config.yaml
win_length: 400
norm: "layernorm"
fused_qkv: false
layer_scale_init: 0.1
layers: 6
width: 192
orthogonalizer: "newton_schulz_5"
lr_schedule: "step"
weight_decay: 0.03
Rows from block 2 of a small spectrogram diffusion model, named by matrix and row number. Rows with one number belong to one neuron. Each number is 128 + 24 x the weight over its row's rms, rounded and kept within 0 to 255. All counts start at 0. After the name is the row's rms in percent of the matrix's.
After each neuron's rows are labels from the 100 clips, of 14848 (inputs lightly noised), where the neuron reaches its highest value: "responds to" is what is common among them; "peak in band" is the frequency band that holds the peak. Only what is clearly more common there than usual is listed. The data: single English nouns, adjectives and verbs, spoken by a formant synthesiser in many voices. In brackets: how many of the 100, against the usual share in percent.
# fc1: MLP up (model.blocks.2.mlp.fc1.weight, 384x192), inputs 0-191
# fc2: MLP down (model.blocks.2.mlp.fc2.weight, 192x384, transposed), outputs 0-191

fc1.304 143 [130 154 151 101 109 173 138 119 151 118 135  78 109 111 144 142 176  99 131 140 157 134 117  80 128 115 110 153 107 119 182 129 133 107 142  87 117  91 119 134 123 110 122  88 147 126 122 157 140 133 136 165  93 148  80 121 131 153 104 114 143 139 105 156 124  72 106 158 117 162 139 158  97 117 147 103  98 125 145 137 136 157 140 135 156 143 111 118 129 104 118 108 131 130 109 141 133 128 122 119  99 136 126 133 131 160 142 178 160 123 128 138 112 111 103 106 156 148 170  81  97  86 118 134  81 142 140 139 117 141 180 147 140 118 156 162 143 143 111 110 150 130 104 135  95 136 176 107 126 155 129 135 119  93 132 201 133 109 138  99  79 188 130 134 114 154 118 169 150 130 118  92 105  98 158 166 105 126 124 140 112 146  93 151 120  81 134 162 110 140 142 132]
fc2.304 128 [115 148 120 120 152 108 134 156 171 123  86  91 116  95 150 117 150 130 152 136 151 153 120 103 177 132 129 164 126 136 118 137 133 118 128 137 149  97 112 180 125 113 164 153 121 138 104 115 167  86 111 146 125 131 105 137 167  84  95 130 117 131 134 155 158 126 143 152  98 146 108 150  98 142 128 121  64  97  92 113  87 144 172 108 127 169 143  78 127 146  64 139 148 137  96 156 115 138  95 114 146 122 144 172 106 145 103 140 122 134 133 102 157 160  83 153 138 125 140 116 150  96  93 146 105 151 129 108 107 133 144 132 113 106 177 136 166 128 158 107 118 146 137 117 123 161 110 154 148 119 162 138 142  73 171 137 130 128 112 159 159 202 114 131 156 164 140 144 143 133 102 130 122 140 152 118 157 138 134 104 133 124 133 145 114 169 134 159 146 113 139 143]
responds to: /t/ (59 vs 27.1); mains hum (30 vs 12.8); /p/ (26 vs 9.5)
peak in band: 4000 to 8000 Hz (63 vs 25)

fc1.24 135 [158 137 170 111 134 169 111 116 135 124 129 127 117 137  99  99 109 114 158 175 124 109 141 129 109 135 143 128 154 125 101  98  94 129 102 116  88 115 149 135  91 179 158 144 147 125 169 143 107 132 112 146 110 149 173 142 174 106 106 112 140 115 162 118 132 160  83 148 121  99 124 122  82 101 126 147 116 122  96 115 116 146 118 105 106  99 135 118 156 117  73  79 132 130  76 141  89 111 171 144 146 100 114 124 195 157 117 140 146 152 112  87  81 150 134 145 118 121 135 150 165 141 124 111 166 190  98 133  98 144 112  99 154 132 126 132 122 153  93 131 134 131 164 138 180 137 159 125 128 148 115 134 130 106 127  98 146 113 134 117 139 102 134 162 152 147 114 131 131 126 155 112 123 107 119 117 117 105  96 155 163 176 161  86 113 148 100 153 134 116 152 125]
fc2.24 136 [137 114 114 113 166 132 161 104 111 116 119 141 102 162 130 158 133 137 116 161 158 127 120 134 163 122 139 145 113 139 115 181  91 125 143 139 105 139 163 122 108 137 106 138 141 140 114 163 127 117  95 136 119 135 132 121  89  69 117 108 120 175 104 107 127 121 148 184 100 129 126  91  94 160  96 137 116 104  90 168 163 121 143  88 135 110 153 154 133 149 101 127 129 118 128 156  92 125  94  99 187  99 173 118 144 154 146 132 113 102 132 127 152 141 104 141 116 141 153 156 118  76 124 158 166 129 106 128  91  96  94 123 149 180  96 110 102 133 100 127 144 112 160 148 125 179 148 138 127 129 112 118 126  89 123 133 119  93 136 137 125 132 132 117 114 157 151  90 120 109 127 151 129  92 120 124  66 110  94 111 155 145 145 117 100 163 139 186  76 123 120 127]
responds to: /t/ (60 vs 27.1)
peak in band: 4000 to 8000 Hz (73 vs 25)

fc1.196 084 [118 109 183 134  94 106 119 132 129 192 135 107 173 143  96 179 125 140 142  99 138 116 120 139 114 139 162 139 131 140 136  78 147 117 142 149 111 116 147 139 118 166 113 147  72 111 132 145 111 152 104 107 132 127 141  94  78 142 100  96 135 112 134 102 112 177 111 134  97 104 108 122  75 140 128 174 155 118 112 136 115 115 121 129 146 143 144  94 147 162 129 106  92 141 149 126 135 118  96 128 115 109 171 126 117  94 116 123 123 141 115 129 143 153 114 145 129  94 130 128 151 133 128 118 164 133 174 148  90 122 192 116 135 101 107  90 171 107 155 138 140 123 139 118  92 141 133  83 131 132 130 113 188  95 146  91 106 135 141 149 136 131 102 156 153 160  89 105 132 130 100 174 137  90 104 153 109 170 146 131  96 112 118 112 133 140 146 159 161 172 123 136]
fc2.196 083 [143 123 101 125 101 129 145 132 136  92 104 150  82 127 166 102 142 121 142 149 150 143 137 116 144 142  91  99 158 120 130 165 112 117 140 129 128 129 112  94 138 108 103 100 173 122 157 122 136 103 107 151 119 118 135 122 177 116 141 124 109 157 127 144 162  82 160 109 135 147 152 180 151  93 136  85 111 129 155 134 130 133 142 117 137 105 110 179 116  92 107 162 165 101 126 133 147 120 143 116 139 149  88 150 122 140 135 121 161  63 162 132 119  80 164  97 143 157 121 125 104 122 138 121 110 161 100 129 121 140  83 134 157 131 154 126  96 161  50 114 115 150 103 132 136 156 117 176 150 110 118 131  89 146 124 149 144 155 131  92 154 121 174 103 121 134 163 136 130 139 153  84 101 135 145  92 133  96 143 124 164 154 132 138 121  88 157 151  83 101 121 133]
responds to: /t/ (67 vs 27.1); mains hum (41 vs 12.8)
peak in band: 4000 to 8000 Hz (59 vs 25); 0 to 250 Hz (35 vs 12.5)

fc1.248 095 [132 109 117  92 119 167 143 135  99 112 209 155 125 158 132 148 113  99 124 110 111 130 114 140 166 166 132 153 110 157 138 162 154 113 124 133 131 124 177 131 130  68  97 146 107 119 106 145 132 136 136 143 122 112 116 115 166  99 104 136 145 178 163 125 116 140 140  93 131 124 193 121 114 143  82 136 114 118  59 132 118 149 127 130 132  70 114 127 118 122 161 114 138 125 139 108 103 116 119 111 135 120 114 140 119 132 123 100 160 137 100  93 147 111 124 115 149 108 151 115 119 153 114 133 141 166 109 152 139 168 142 145 117  86 123  98 135 115 132 152 119 120 164  92 121  97 113 153 154 149 187 108 120 117 150 143 136 127 124 139 111 161 145 171 177 115 144 137 122 141 118  99 147 104 101  72 133 161 148  81 153  71 111 127 128 115 135  97  88 113 121 153]
fc2.248 102 [113 129 153 174 173 104 113 147 144 146 134 104  99 133 137 122  94 132 100 164 204 147 140 140 142 143 107  97 110 151 147 128 160  76  93 160 160 132 182 124 133 117 144 150 154 105 154 110 151  93 114  73 157 127 128 120 150 164 143 157 131 153 136 134 140 174 156 159 146 113  86 121 119  75 121 135 155 122 162 131 126 112 125 125 115 137  92 119 176 153 110 121 127 140 127 133  99  92 124 111 107 153 132 127 137 135  91 138 154 122 147 157  79 156 129 155 103 136  87 132 136 118 134 142 100 133 123 120 171 106 145 114 145 127 126 113 124 121 114 129 128  95 161 132 127 137 115  83 138  72  86 147 113 132 113 139 158  71 123 132 146 127  76 105 132 113 132 164 133 135 177 154 153 122 137 156 108 119 130 128 104  91 139 153  88 138 107 165 142 117 149 112]
responds to: voice: high voice (55 vs 24.7)
peak in band: 250 to 500 Hz (57 vs 12.5); 500 to 1000 Hz (33 vs 12.5)

fc1.225 110 [125 124 155 128 143 107 142  98 140 177 147 116 133 160 103 127 131 135 115 151 164 152 130 160 129 122 131 137 110 136 181 140 129 138 109 155  94  82 117 152 151 155 119 110  96 142 127 114 130 197 147 114 133 155 131 155 136 123 150 141 103 199 129 149 122 116 160 107 157 131 151 135 152 136  95 118 139 134 177 128 118 143 121 123 121 158 120 126 147 100 129 129 130 129  81 155 120 142 195  87 108 118  68 130 110 144 138 116  93 117 125 156  92 156 149 138  95 128 114 121 141 128  65 138 129 128 117 161 153  91 117 116 130 115 143 170 110 122 120 117 126 131 108 160 105 123 109 155 150 136 113 111 121 120 116 108 115 110 107 100 132 181 112  97 113 142 180  94 142 135 141 113  90  96 118 123 159 140 126 109 112  56 150 102 133  50 128 125 144 144 118 157]
fc2.225 106 [133 118 112 154 123 142 108 151 155  75 120 117 145 116 138 152  86 128 138 138 143  95 141 127 103 133 179 139 184  92 158 163 179 104 105  97 136 165  94 105  86  73 144 128 127 127 152 146 149 142 144 137 142 108 126 105 115 143 139 160 105 149 122 103 103  99  95 112 118 116 115 129 131  93 137 144 128 122 137 116 134 139 188 111  82 117 138 141  84 188 134 114 108 128 129 117 173 101 106 121 140 142 138 110 148 162 168 163 127 115  98 120 167 123  98  78 125 110 141 138 102  85 115 165 144 145 141 110 134 120 127 119 147 145 126 119 122 143 145 108 140 102 162 101 110 145 110 141 136 184 141 121 165  99 110 124 139 135 138 135 117 136 153 119 103  73  83 164 127 129 145 146 105 125 158 104  85 138 136 130 142 141 120 134 168 183 151 107  93 137  93 115]
responds to: mains hum (65 vs 12.8)
peak in band: 250 to 500 Hz (48 vs 12.5)

fc1.88 134 [136 170 139 146 153 151 130  79 123  96 123 120 115 129 101  79 128 118  92 154 168 111 127 123 141 157 101 144 127 155  88 131 166 146 127 133 106 160 116  95 130 135 122  95 141 116 130 142 114 137 127 138 124 110 139 131  71 123 112  89 140 146 163 127 127 134 100 115 150 173 200 116 133 134 151 144  87  85 105 146 118 131 118 135  90 120 161 143 114 106 176 163  96 146 157 155 111 107 106 155 110 124 111 150 110 164 122 123 100 163  97 114 152 107 155 145 113 170 114 120 149 137  97 152 131 135 132 163 125 103 151 145  95 135 162 138 118 157 137 147 139 127 131  90 120 137 131 106 135 156 100 142 107 149 143  95  84  75 151 163 114 194 152 122 181 126 114 150 141 127 132 110  75 128 128  87 162  97 133 120 139 130 114 145 109 128 127  68 141 114 128 122]
fc2.88 140 [101 136 132 173 125 135 171  92 110 139 121  95 137 135  95 114 107 127  99 146 143 143 161 125 133 132 154 125 162 141  88 122 100 140 126 116 114 140 123 151 137 119 131 117 145 154 107  91 167 145 117 140 167 174 104 113 166 138 171 169 129 124 130  69 147 136 116 124 152 102 115 130 151  86 161 117 119 122 111 134 135 138 132 122 167 110 141 189 166 156 142 202 117 114 138 132 128 111 160 119 108  97 132 133 176 128 120 116 100  87 129  83 110 139  76  91 126  83 117  93 136 111 138 138 163 175 117 100 131 116 136 154 115  77 136 106 149 115 101 102 101 110 142 128 150 191 107 103 101 151 141 116 108  95 118 140 105 128 102 139  85 145 135 141 110 129 144 121 149 162 132 133 103 142 143 164 111 127 163 130  97 123 125 121 163 149  95 148 147 160 138 122]
responds to: voice: high voice (51 vs 24.7)
peak in band: 500 to 1000 Hz (51 vs 12.5); 1000 to 2000 Hz (46 vs 12.5)

fc1.152 130 [140 112 152 131 127 136 147 134 124 114 100 121 130  84 160 114 122 147 164 167 144 169 135 140 122 129 141 118 146 138 112 133 140 140 125 102 142 136 121 146 128 139 142 115 146 171 183 117 119 131 181 114 127 136 114 107 123 105 159 125 140 135 150 125 114 114 145 129 138 147 150 141 133 149 106 128 100 127 117 120 132 112 115 129 136  80 113 139 127 178 129 133 131  87 129 145  82  89 169 101 142 118 121  71 145 161 145 128 147 134 129 123  95 132 121 130 125 141 103  99 115 152 131 126 141 163 178  78 111 126 109 136 137 110 141 188  85 125 106  98 103 138 122  84 203 100 115 126 151 142 127 137  81 139 173 129 111  97 117 104 139  89 111 166 104 113 133 135  97 119 161 129 123 169 138  93 158 172 159 105 143 154 145  72 148 116 145  71 119  66 104 159]
fc2.152 151 [140 157 106  99 106 154 147 123 125 105 118 106 124 143 128 115 130 131 141 128  66 155 126 143 139 133 174  83 180 159  90 161 155 136 131 121 109 135 122 141  95 151  89 153 107  87 115 112 144 167 148  73  99 136 144 127 141 154 125  98 133  84 108 107 166 142 118 169 155 154 125 155 169 136 104 141  75 126 114 150 114 133 142  93 113 110 141 118 159 135 120 118 132  59  97 143 108 150 152 143 183 149 137 122 157 131 149 100 161 155 155 120 133 146 148 162  86 137  76 121 117 152 133 139  97 123 106 143 156 152 121 164 134 148 126 118 113 109 102 162 135 113 131 117 150 129 175 137 157 119 107 125  91 112 106 153 174 152 130 147  94 109  97  81 107 153 144 152 109 159 139 103 134 125 121 160 121 120  97 119 151 157 118 116 144 134 136 134  99 135  98 113]
responds to: /t/ (63 vs 27.1)
peak in band: 4000 to 8000 Hz (86 vs 25)

fc1.302 129 [115  99  93 108 118 123 136 166 124 150 143 118 104 175 158 164 124 158 116 165 118 134 138 108 121 138  97 148 124 151 153 165 140 170 129 122 139 142 118 140 148  98  80 134 120 146  94 147 152  85 130  94 114 124 154 161 133 119 125 141 154 157 153 100 121  71 110 124  92 104 158 122 103 118  92 152 108 106 137 129 126 132 139 112 110 117 187 165 138 140 139 135 125 131 166 122 170 135  95 117 153 109 142 115 152 178 116 112 171 157 119  91  99 138 110 101 137 126  85 100 134 144 102 109  94 159 113 144 130 111 142 116 100 108 128 136 152 154 145  71 103 187 120 120 131  89 106 152 137 129 159 118 143 123 107 119 132 111 154 148 103 110 139 134 160  81 133 155  87 110 113 100 157  69  85 132 147 144 142 166 112 133 146 131 106  80 146 123 140 133 158 118]
fc2.302 135 [155 128 124 152 139 146 107 118 126 114 182 107 128 128 111 117 145 101 171 130 107 130 151 119 141 128 118 157 146 124 127 107  89 106 120 130 135 137 128 140 139 134 122 158  96 120 119 154 138 131 103 122 137 149  85 139 115 104 143 102 111 121 115 119 124 116 153 106 108 113 135 123 171 185  94 126 106 110 176 114 126 166 125  91 158 136 144 152 132 114 137 175 158 152 156 132 196 149 167  95 144  63 129 107 142 138 136 122 148 113 156 114 155 155 133 136 179 122 139 139 133 173 116 104 150 146 115 111 154 112 166 166 118 114 168 104 118 124 143 122  87 166 136 125 132 134 140  88 136 164 173 116 154 139 107  64  54 126 131 137  89 156 158 133 154 124 154 161 114 143  85 135 117 105 120 126 145 156  88 102 136 165 147  97 130 111 128 122  80 138 117 117]
responds to: voice: high voice (81 vs 24.7); thin (high-pass) (33 vs 12)
peak in band: 250 to 500 Hz (89 vs 12.5)

fc1.379 083 [171 118 127 130 130 113 108 155 120 152 173 139 121 103  91 133 130 143 122 128  71 119 116 124 130 122 126 143 205 124 115 148 123  94 130 112  91 130 143 131 112 130 133 137 152  92  95  63 154 139 102 142 107 118  99 134 159 142 156 127 138 165 119 143 144 119 154 158 124  93 129  95 117 157 102 138 121 151 170 115 150 157  88 123 127 125  92 143 128 154 108 138 113 113 177 171 102 129 126 154 150 156 166 138  67 132 172 120 127 129 128 125 127 131 169 130 123 145 106 141 112 102 144 151  90 152 148 110 153 130 122  89 100 116 136 137 143 127 116 198 150 117 119 141 160 111 171 154 119 103 138  80 135 118 127 125 161  79  71 113 121  99 133 172 124 141 127 143 167 151 121 129 139 118 104 123 128 120 133 150 123 130 117 162  75 122 111 105 122 127  73 146]
fc2.379 105 [123 106 135 143 110 116 154 166 126 110  89 120 149 182 153 110 103 120 117 167 130 137 132 135 155 163 128 136 103 126 163  94 118 198 143  78 149 153 121 113 140 133 165  86 123 146 108 184  94 149 156 147 138 132 111 108  99 122 118 124 120  98 163 134 145 150 119 102 167 111 140 166 117 104 121 117 128 121 109 130 117 163 148 135 167 116 155 137 112 105 118 129 188 135 117 141 105 132 143 132 120 123 130 157 161 125 141 120 137 100 121 154 158 111  77 112 139  65 150 110 106 112 130  91 125 117  69 120 123 133 122 128 148  88 128 137 108 153 126  93 103 113 155 122 127 132 105 115 109 148 123 150 136 158 170 157  90 132 158 174 149 142 134  99 135 110 133 119  94  95 128 129 144 152 125 164  93 177 101  91 139 142 169  68 116 123 155 123 132 148 148 130]
responds to: voice: high voice (64 vs 24.7); thin (high-pass) (30 vs 12); /æ/ (26 vs 8.6)
peak in band: 4000 to 8000 Hz (99 vs 25)

fc1.157 100 [119 103 105 119  96 111 146 126 105 162 156 110 120 151 132 168 123 140 102 112 131 124 146 133 126 169 139 114 142 136 172 142 145 102 184 124 126  98 151  86 127 128 130 155 113 132  93 132 122 130 170  97 103 147  76 133 145  89 144 111  99 165 156  89 156 166  99 114 155 101 105 137 120  89 116 144 157 155 143  88 146 149 100 114 116 117  78 140 147 108 152 154 124 108 127 170 125 101 129 100 184 146 115  95 133 131 118 158 126 145 134 163 107  82 127 128 103 114 135 116 115 165 104 145  88 148  93 124 149 129 123  96 128  92 119  96 144 131 147 133 133 154 149 141 155 119 100 101 132 121 140 162 188 128 152 138 107 132 143 156 143 151 138  88 140  94 137 130  94  95 106  94 148 123 159 135 144 103 144 148  67 157 133  82 108  97 123 126  87 143 131 124]
fc2.157 100 [125 137  95 117 117 121  92 113 108 139 142 180 118 172 114 104 131 135 131 137  64 141 100 116 159  63 113  80 121 124  80 184 112 123 135 124 129 142 119 111  79  89 108 131 140 114 114 114 115 115 153 174 136  92 140  97 118 118 132 164 110 121 131 132 141 103 114 163 104 182 124 135 118 175 167 127 132 134 124 117 124 127 131 136  77 116 112 133 134 174 157 120 115 122 109 126 156 136 122 166 114 144 130 130 146 137  86 137  88 135 125 105 116 129 160 135 141 122  93 148 170 119  77 132 136 154 162  85 100 123  98 154 101 161 109 133 100 133 100 157 128  99 133 124  98 164 104 186 125 151 143 145 134 162 112 146 137 160 131  78 173 106 107 160 130 150 114 110 161 150 131 151 118 102 110 131 152 147 132 125 173 130 141 141 137 135 123 119 155  95 146 137]
responds to: voice: high voice (82 vs 24.7); thin (high-pass) (41 vs 12); /ɔ/ (26 vs 9.5)
peak in band: 250 to 500 Hz (82 vs 12.5)

fc1.330 089 [149 145  89 118  85 126 101  95  53 151 143  98 126 136 100 117 101 113 167 194 130 138  99 119 116 118 101 108 115 105 167 105 142 122  81 116 137 132 147 109 155 141  91 159 141 135 157 149 124 165 134 171 143 157 129 180 164 133 130 140 183 145 117 120 110 108  84 110 140 116 139 115 119 101 144 138 116 159 126 177 151 137 152 116 140  97 132 150 142 173 162 111  95 151 130 132 120 130 137 111 126 145 109 131 145 115 129 137 124 165 111  79 104 133 128 137 130 143 109 137 115 145  97 122 110 134 110 155 168 121 110 111 135 104 126 115 133 127 174 143 130 167 154 122 171 112  86 136 133 110 138 109 118 134 141 156 136 165 114 109 131 131 167 130 113 120 116 133 152  81  90 155 102 202 140  75 110  94 133 124 100 107 101 128 106 116 142 124 134 155 150 155]
fc2.330 087 [136 116 177 114 121 157 176 126 175 113  93 119  93 156 122 127 157 159  93  88 143 106 105 153 127 112 126 127  82 139 147 147 138 103 146 160 110 117 117 123 155 149 155  78 129 158 107 152 134 114 129 125 126 143 157 104 128 112 106 102  70 126 144 147 116 120 128 135 131 146 127 111 148 133 158 121 108 105 148  80 152 142 138 135 129 144 126  73 129 105  93  94 181 118  97 154  98 121 126  95 146 137 104 138  95 149 105 120 146 133 130 132 133 138 107 103 169 134 136 137 129  86 160 133 138  98 124  76 104 129 177 132 114 124 160 139 165 124 128 127 145 139 136 171 104 137 162 125 134 168 125 164 132 141 122 151 132  80 154 144 159 153  68 144 179 101 149 138 120 130 137  81 134 107 122 187 117 143 120 134 133 116 140  84 150 132  86 143 122 137 142  80]
responds to: voice: high voice (50 vs 24.7); /b/ (36 vs 14)
peak in band: 250 to 500 Hz (47 vs 12.5); 0 to 250 Hz (42 vs 12.5)

fc1.44 099 [143 116 123  95 123 163 132 114 109 186 158  81 102 179  95 127 125 138 111 135 145 104 130 134 158 104 139 102 133 146 140 112 155 169  98 151 116 135 146 173 165 123 126 118 151 114 145  98  85 115 112 121 131 116 117 126 101 144 110  85 121 108 133 106 129 117 175 127 121 118 133 142 125  77 147 140 118  87 158 123 127 159 117 142 134 136  93 132 163 131 125 111 147 126  70 112 129 145 134 131 153  96  93 113 145 108 107 142 157 170 102 166 120 120 140  93 166 130 145  90 133 135 134 135 119 145 134 137 128 129  89 102 167 179 109 183 160 132 103 158  95 166 123 160 111 117 109 135 157 152 122 185  99  97 150 103 113 113 121  88 142 123 158 122 126 115 104 155 133 178 105 112  73 128  79 142 129 147 124 120 149 122 117  92 122 115  99 116 145 118 149 170]
fc2.44 100 [131 127 130 142 122 123 118 150 170  67 160 163 147 160 168 101 140 125 127 113 123 146  96 131 146 144 162 159 128 128 112 109 131  94 139 125 132 136 106 119 109 179 105 131 179  93 150 147 151 161 126 119 117 143 163 122 136 125 155 128 129 128 113 111 119 129 138  90 116 133 155 156 152 111 154 120 111 148 147 134  89 143 166  98  94 134 147 100 157 136 167 169 141 124 144 145  95 135 130 168 128 134 111 124 119 140 165 126 110 136 125  87 115 176 122 146  83 111 157  99 124 133 162 126 152 111  91 123 145  99 115 163  91 160  98 139 139 177 165  97 112 106 110 131  81 137 122  94 114 141 139 114 172 127 121 142 144 122 146 117 146 146 102 181 127 116 147 164 125  75 158 144 156 138 103 104 122 111  75  92 136 131 172  92 111 151  84 147 117 123 133 175]
responds to: /t/ (61 vs 27.1)
peak in band: 1000 to 2000 Hz (48 vs 12.5); 500 to 1000 Hz (30 vs 12.5)

fc1.338 148 [103  95 127  88 118 185 128 169 153 112 175 139 123 153 110 137 118 134 174 121 128 163  96 125 148 155 138 145 172 123 118 119 176 166 120 138  88 119  84 127 156 110 138 107 154 169 120 103 140 147 120 157 122 131 153 160 124 127 157 127 142 147 108 151 122 117  83 107 150 132 149 184 122 131 152 153 154 162 144  97 129 109 118 115 122 142 125  94 155 132 149 166 162 125 135 142 108 119 100  98 123 121 144 118 157 127 100 105 130 111 135 164 150 116 110  90 159  87  97 137 144 142 128 119 139 125 143 103 144 115  91 110 174 168 132 161  98 115 113 108 168 111  85  80 129 171 126 112 150 119 119  94 128 135 144 165  86  93 101  96 128 139 146 124 166  67 124 102 139 109 142 140 105 120 133 124 147 148 126 113 117 128  88  96  89  92 107 147 118 146 115 145]
fc2.338 138 [166 188 132 127 136 127 115 120 172  99 116 110 143 130 143 135 182 118 146 102 155 161 136 117 148 121 157  95 103 154 150 159 156 160  94 137 133 100 138 136 112 122 159 135 100 122 146 101 136 140 104 132 107 158  79 130 134 107 112 132 145 121 140 157 111  90 124 148 129 158 136 119 109 150 101 107 148 136 119 135 111 104  99 124 106 161 165 132 163 112 146 112 109  83  93 148 116 166 147 114 150 135  96  95 116 126 157 119 145 146 132 148 143 144 161 145 130 102  83 128 194 140 129  98 132 131 120  97 121 111  86 129  63  61 149 124 152 109 141 113 156 108 122 132 170 124 109 175  94 114 109 106 134  73 123  86 138 106 119 112  97 167 135 111 143 203 118 135 118 114 115 132 123 126 170 131 107 105 105 111 132 134 110 114 102 133 123 119 141 161 116 118]
responds to: /t/ (57 vs 27.1); /p/ (33 vs 9.5)
peak in band: 2000 to 4000 Hz (50 vs 25)

fc1.78 080 [133 135 117 133 132 195  82 174 110  81 117 135 118  97  98 124 113  89 163  84 120 145 125 143 125 130  76 145 115 149 167 123  76 146 108 138 156 156 113 146 124 123 132 120 131 115  91 121 161 188 134 134 152 119 152 162 112 114 115 152  83 155 138 105 142 131 104 143 144 100 107 129 145 154 132 130 131  91  79 126 127 178 104 113 120 127 138 154 174 117 131 163  98 148 175 172 105 135 126  82 121 101 135 117  97 144 149 127 124 116 145 104 132 156 169 106 152 117 144 119 116 122  88 141 132 159 139 116 167 138 104 138  95 122 162 109 106  83 141  84 111 132 140 100  94 164 123 127 126 128 165 129 129 144 110 128 163 132 135 138  82 112 138 153 147 146 136 145  98 137 156 120 136  75 139 170 108 144 138 124 133  95 171 154 136 136 114 139 119 115 124  98]
fc2.78 076 [120 136 135 119 147  87 159 105 117 114 113 130 116 152 141 141 126 110  96 132 131 129 135 163 126 109 198 128 114 175 105 143 166  94 119  94 119 137 120 121 106 146 140 124 115 110 181 143 113  56 101 118  94 113  87  99 203 131 113 146 199 101 118 113 110 153 170  77 126 107 150 148 109 106 118 130 110 135 154 142 131 120 146 144 150  95 103  90 113 143 144 125 143 130 101  82  99  89 133 130 104 124 114 161 136  89 116 154 118 116 139 149 121 121  98 148 111 135 154 145 117 116  92 138 134  70 148 163 102 117 135 149 137 182 116 127 139 148 123 136  94 118  84 131 142  83 133 117 137 105 104 131 133 124 112 128 123 143 182 153 197 118 145 107 104 108 133 129 143 145 162 139 117 128 120 114 131 112 143 111 139 132 106 104 108 101 138 126 119 157 148 118]
responds to: mains hum (90 vs 12.8)
peak in band: 250 to 500 Hz (89 vs 12.5)

fc1.5 105 [154 110 117  74 126 141 140 127  92 146 164 117 120 187 124 146 118 116  93 116 156 141  97 123  83 145 161 148 121 131 136 126 110 149 122 102 140  92 154 103 144 139 117 151  66 127 157 164 115 140 150 138 117 146 118 138 112 100 146 165 125 141 149 106 196  80  92 112 120  85 133 119  84 138 155 159 131 121 172 152 174 105 108  85 102 129 151 106 141 132 159  84 127 144 128 139 192 136 116 123 146 140 117 143 126 144 163 106 145 115 174 142 168  81  94 158 132 120 114 116 115 113 128 108  84 132  80 144 126  85 127 106 126 140 119 147 127 132 129 144 114 181 145 110 117 136 118 127 138 149 127 118 145  92 143 131 126 144  98 131  92 105 128 122 147 111 125 157 129  97 131 123 157 145 128 101 127 185 150 138 120 159  84 129 108 109 109 108 111 155 132 150]
fc2.5 109 [121 141 110 143 133 123  99 122 141 141 104 122 107  94 116 127 135 150 114 110  77 141 138  96 139  80 165 161 151 132  91 128 106  94 112 186 124 136 109 148  87 133 106 126 128  69  88 133 124  90 110 105 126 122 130 106  94 171 167 141 117 127 142 148 121 125 141 116 115 150 149  93 151 181 149 119 119 130 111 106 114 140 108 109 137 135 148 152 153 120 133 141 118 149 133  93  93 152 159 178 125 111 151 146 131 119 101 167 109 135 166 136  86 123 143  95 142 135 163 129 165 127 136 108 174 138 152 151  90 164 123 158  89 139 153 114 104  35 128 138 131 110 144 103 134 136 111 134 128 140 149 156  98 115  89 128 109 147 143  97 104 188 165 133 135 124 177 124 123 141 100 144 131 149 115 154 123  99 113 133 154 142 150 133 163 116 147 146 115 134 102  90]
responds to: voice: high voice (92 vs 24.7); /ɔ/ (41 vs 9.5); thin (high-pass) (35 vs 12)
peak in band: 250 to 500 Hz (98 vs 12.5)

fc1.316 093 [143 128 118 156 125 122 128 167 164 137 122 129 151 166 102 129 128  87 117 117 164 145 110  97  98 105 158 132 151 106  97 127 103 104  96 151 124 102 178  92  88 158 118 112 104 113 135  91 125 152 101  90 115 116 106 167  97 114 148 160  83 103 146 126 143 138 126 189 155 102 144 158 151  98 157 139 135 143 136  89 149 152  84 154 153 135 126 145 146 142 125 159 129 162 101 153 127  99  72 131 132 103 136 131 129 151 146 127 152 110 158  81 123 161 115 130 157 131 145 122 111 121 109 118 132 124 133 151 140 106 143 122 115 163 150  92 116 139  95 148 106 120 102 108 118 120 106 140 115 142 140 128 125  85 114 120 119 114 151 150  95 139 105  91 156 169 174 125 165 125 140 108 114 101  90 164 151 142 169 125 122 172 117  97 101 180 141  73 107 123 163 119]
fc2.316 071 [137 116 137 118 114 168 164  93 122 110 139 122 101 122 149 113 135 143 118 146 124 153  87 134 118 115 114 104  88 159 149 121 149 104 130 110 114 171 111 171 149 124 148 170 163 151 124 123 111 139 134 136 151 124 120 122 115 142  93 123 159 216 117 126 151  81 133 138 102 166 119 106 113 158  95  84 106 102 146 158 116 102 150 117 137 146 113 115 129 128 120 121 159 123 147 118 116 149 142 114 169 135 122 110 134 115  97  94  66 161 132 160 142 107 130 100 123 169 113 102  97 126 103 128 101 132  92  82  95 112  80  99 106  43 121 166 135 124 122  93 180 125 138 138 103 126 158 134 151 140 140 106 110 157 115 123 129 149 121  84 164 150 136 129 138 111 122 123 128 133 132 144 132 130 170 130  82 142 136 121 100 146 163 152 122 137 120 162 135 143  83 112]
responds to: /t/ (59 vs 27.1)
peak in band: 4000 to 8000 Hz (95 vs 25)